python train.py --train_examples=145000 --crop_scale_min=1 --horizontal_flip=false --targets=["vehicles"] --embedding_dim=128 --norm_position="post" --hidden_act="gelu" --parallel_block=false --inner_norm=false --drop_path=0.1 --nesterov=true --lr_schedule="wsd" --final_lr_fraction=0.05 --adamw_weight_decay_other_params=0
Rows from block 4, named by matrix and row number. Rows with one number belong to one neuron. Each number is 128 + 32 x the weight over its row's rms, rounded and kept within 0 to 255. All counts start at 0. Numbers have three digits each. After the name is the row's rms in percent of the matrix's.
# fc1: MLP up (model.blocks.4.mlp.fc1.weight, 512x128), inputs 0-63
# fc2: MLP down (model.blocks.4.mlp.fc2.weight, 128x512, transposed), outputs 0-63
fc1.153 106:105071070143125117151085107125104147117100147146121117071068093130127121113086103091140151078080115130123128059162104073151086071088099171117129144102172097091148137144110179175117124170162169
fc2.153 120:116110113162144087104151128126087169127148124109064128107083125094127150124078119110113099068106085111174112082157169136147132125199091107153100137150162147123145111089201121081182070140166109
fc1.154 122:125117167169072117082158122171116160154156115135109134094134071161121117129135126100085125107081125115114106129177088114139192159163119108141150145190112134103063107110096105133137111122107190
fc2.154 118:130140144160146172143098136133122118208154113144087139120104157101083159143129183136057108130064068144074083053124113157082174148066084091118155073163181099096141131119116092094127205101094129
fc1.155 117:120135148050140113105123152090097157112159117092107147146107100156145157093173156164089170120124147108084094120169126144126082100101109157148129111152183088138046153117088177184129153121081169
fc2.155 113:110127151104130070147093158109191172148175168151164163106103130117103096136107192172111139114138173090060115136103111161093146131155138104134141162110161130128113176180096160171119102159073131
fc1.156 116:098102142119110125154075115128135052149135144151117134134098128079113124196144135114128200081126110068118167118106150104142027143103135134169129148119109103094148148090094121141172151108177119
fc2.156 102:145103150090156151141106135173112176099138097140118095180061120086132109095120153096147122091111142067112134152155105122121067200138159171067086150174200131117116141091048142150176103086125069
fc1.157 108:210153177140080163142125157117203149119145040127113151080102138133133098098158134111153115165135120132103050156115105127161164125187138116103163095085165130114111129148135119102161122238180111
fc2.157 105:100130110145156106087091158111144173155126113090105122063146082144085101119142119122088193188141075108149111134089107177184119138138169132113115090140108125155185137136086130123145131156180123
fc1.158 096:085135148117110133123106126140165100102162143162167176060133151135183079199130162097169139133130156131207115119134111144120162140152082096137155170137121165188100089145112145148099123144114148
fc2.158 099:164150141124119129164125075111102100128161145179145166129088166132097117102101086118192148108120124107110099141146113148151158102154123096117180141125127186175096175113093181130136099149164157
fc1.159 075:163138147106146108074198148138186114087140066109116156112128132051154065155161167133100154126146187084145162169132131155145087133096075139103177174087117117067113108101105158175086164127132086
fc2.159 093:141093095102160130151098112113092084154095154116125091151110155151201136112159118110092155071206144194126115121140129132106152166109084123095096125148146113127152111119083136135156100140139139
fc1.160 079:158158108117147137175109168166177103056093089149113107103137146176090171176157129103141079128082147099221146163215168148131125072167106135127099122097087119141095152120141147109131117085090144
fc2.160 108:117109141119096083042080120105092054159123152142146096132129155145053136174189136146160105148140125114185097168139075150091159093129132149129126112097106178125087157147117121157123080119107125
fc1.161 098:136080095180160141149071116139148094115117162150166099156161109114138107141137164149185120144110066118081167142154079140166174217141125153198140156154155094113162153165120122159125121132159090
fc2.161 092:085112171139037104109147104147186118145095176093109173134143123103117111152206168140127119164082146104134183119116116125172082162076232115110111114159073138114152113114107137121128120129132152
fc1.162 097:096088194072059145016125121103131160104184127150094175171116129140153138142116095085146126109153103110118110152121103163155115103186129147112117114146147110120134146123086176155153145167098143
fc2.162 092:120145156123084112144090177175179155151148140104147153108109136095057120143127099146114144106128053153132091134141122138116127127125111108142131210161175180137120124100093074155106151155131084
fc1.163 112:154083183130144127112088074103147129114180070151129122105084115111105112111095142101102137163103086098140106120161156086136146055123120166202191125151099132153112163113072126129139114111145155
fc2.163 101:127120088150165085163148104172165141116091168154101133140093149130097227148092128069130080173134089093133173127155196121140094103131105139163164083122108160190105158124116138117113105118198118
fc1.164 109:106137145127112125109137098140149096152158159107108138155101083119135119101132130089161119138143101110116106143195046086173094088130151114144207179095067141138103217117082170145126125115128183
fc2.164 102:147140105130169161091165097146097125096155142177109100115115151121090144177097124090163137165147055079160114092133152143118123120144134163131174163104147143123146155112094118086095100073144091
fc1.165 110:149101148119146141106142185106128118132156078151093147104161089107104151101125138102097142094080137053089106132101090127100048179176105160156185126170124147087111105142080135138097160108160125
fc2.165 104:131144145185134104097138134128175092131161122158153123182127178141113131097113195102114133070143122105100189142137129110109186134121087112119166146136136062106091073140162103095119088141099201
fc1.166 087:163160080118057122164189178157178152099085113171156173148154148121101123116165119139122116132110133122099102158139124115124074118104151061115163104097096152146145105082125119180082146160104122
fc2.166 087:141100080121098156021087169115158187161062128162155165123134088159104119186119138175152098114121118163144123147099126148141093164139144137110126104121149139175113148107167160160143152170099107
fc1.167 113:119127120097072183150143158144136144145137051073068107107112125093121139117070113155100119114126138113172180127149168102122117205105081149089147122121120123143055171068112124129135121040094120
fc2.167 091:136084129103188153158098182160112152097128099107096127181111129100154138157101096080112136098094130115174096160107163147109085176166129137086086096173117114125091087088155099068151096068128103
fc1.168 065:149199148089123133103098123078191099170111121145110182104116138132148128156086141091104110133156129125141141157120158135100142080119129165105141088033067109130120138189134139075073155108105132
fc2.168 087:136128163125121180087117073122110080142112110156166092143116182155140125134079123102120138116191097132179070146096089164169103115104099128099177118122117153155128095181168156124094076121089130
fc1.169 081:108095085129104149132129160131156131116141080107072109089161172098189165119160122167143142153168196158141096126101103120124062094136107126128095178179118134075170146162131093111148166188170167
fc2.169 090:158111123096128133180105184150087093180181128141139113097139153123112151182142145133108205094115219090158117117098102141098214159140070112077101169145150125064179092114101093115113127114098152
fc1.170 107:157151096109125173119099153142135072089142172177114110170092159150122173162131143161098167050140161125146124131101092163129105063110085100153145095147111072118128128135132137147065169131217129
fc2.170 099:097175166126094143104148141129135118128113141136156131106097165137125130135135166125120131176078153101141157161073170120137104126144072127103110083083070111150086099129137167130133144129163139
fc1.171 102:142110121182114134138115161106138123136120075078124106084073148107122109162131136104135149141137151126165131142111152183077124121185096157069173137116088107087130126135080108205115160170168098
fc2.171 074:136137158110201125106104093075134111147056106092079160111152139130117105119125139179118093107124155189134120139112069143111121210100112147140130150159162088153102087139110113156100147125163127
fc1.172 112:066173153101160172085135120156094201161136136157131192127113140148122117094109150182063128096118134117063065120098168177124161154136119126118174099122141171113131120156126120156178131070159102
fc2.172 105:142166121134174103100125126154135152124213109153112139167092123111131129133132128113134176138117108188102090149075187071101132124126122167146128138184122158120092110119155154076142088158162133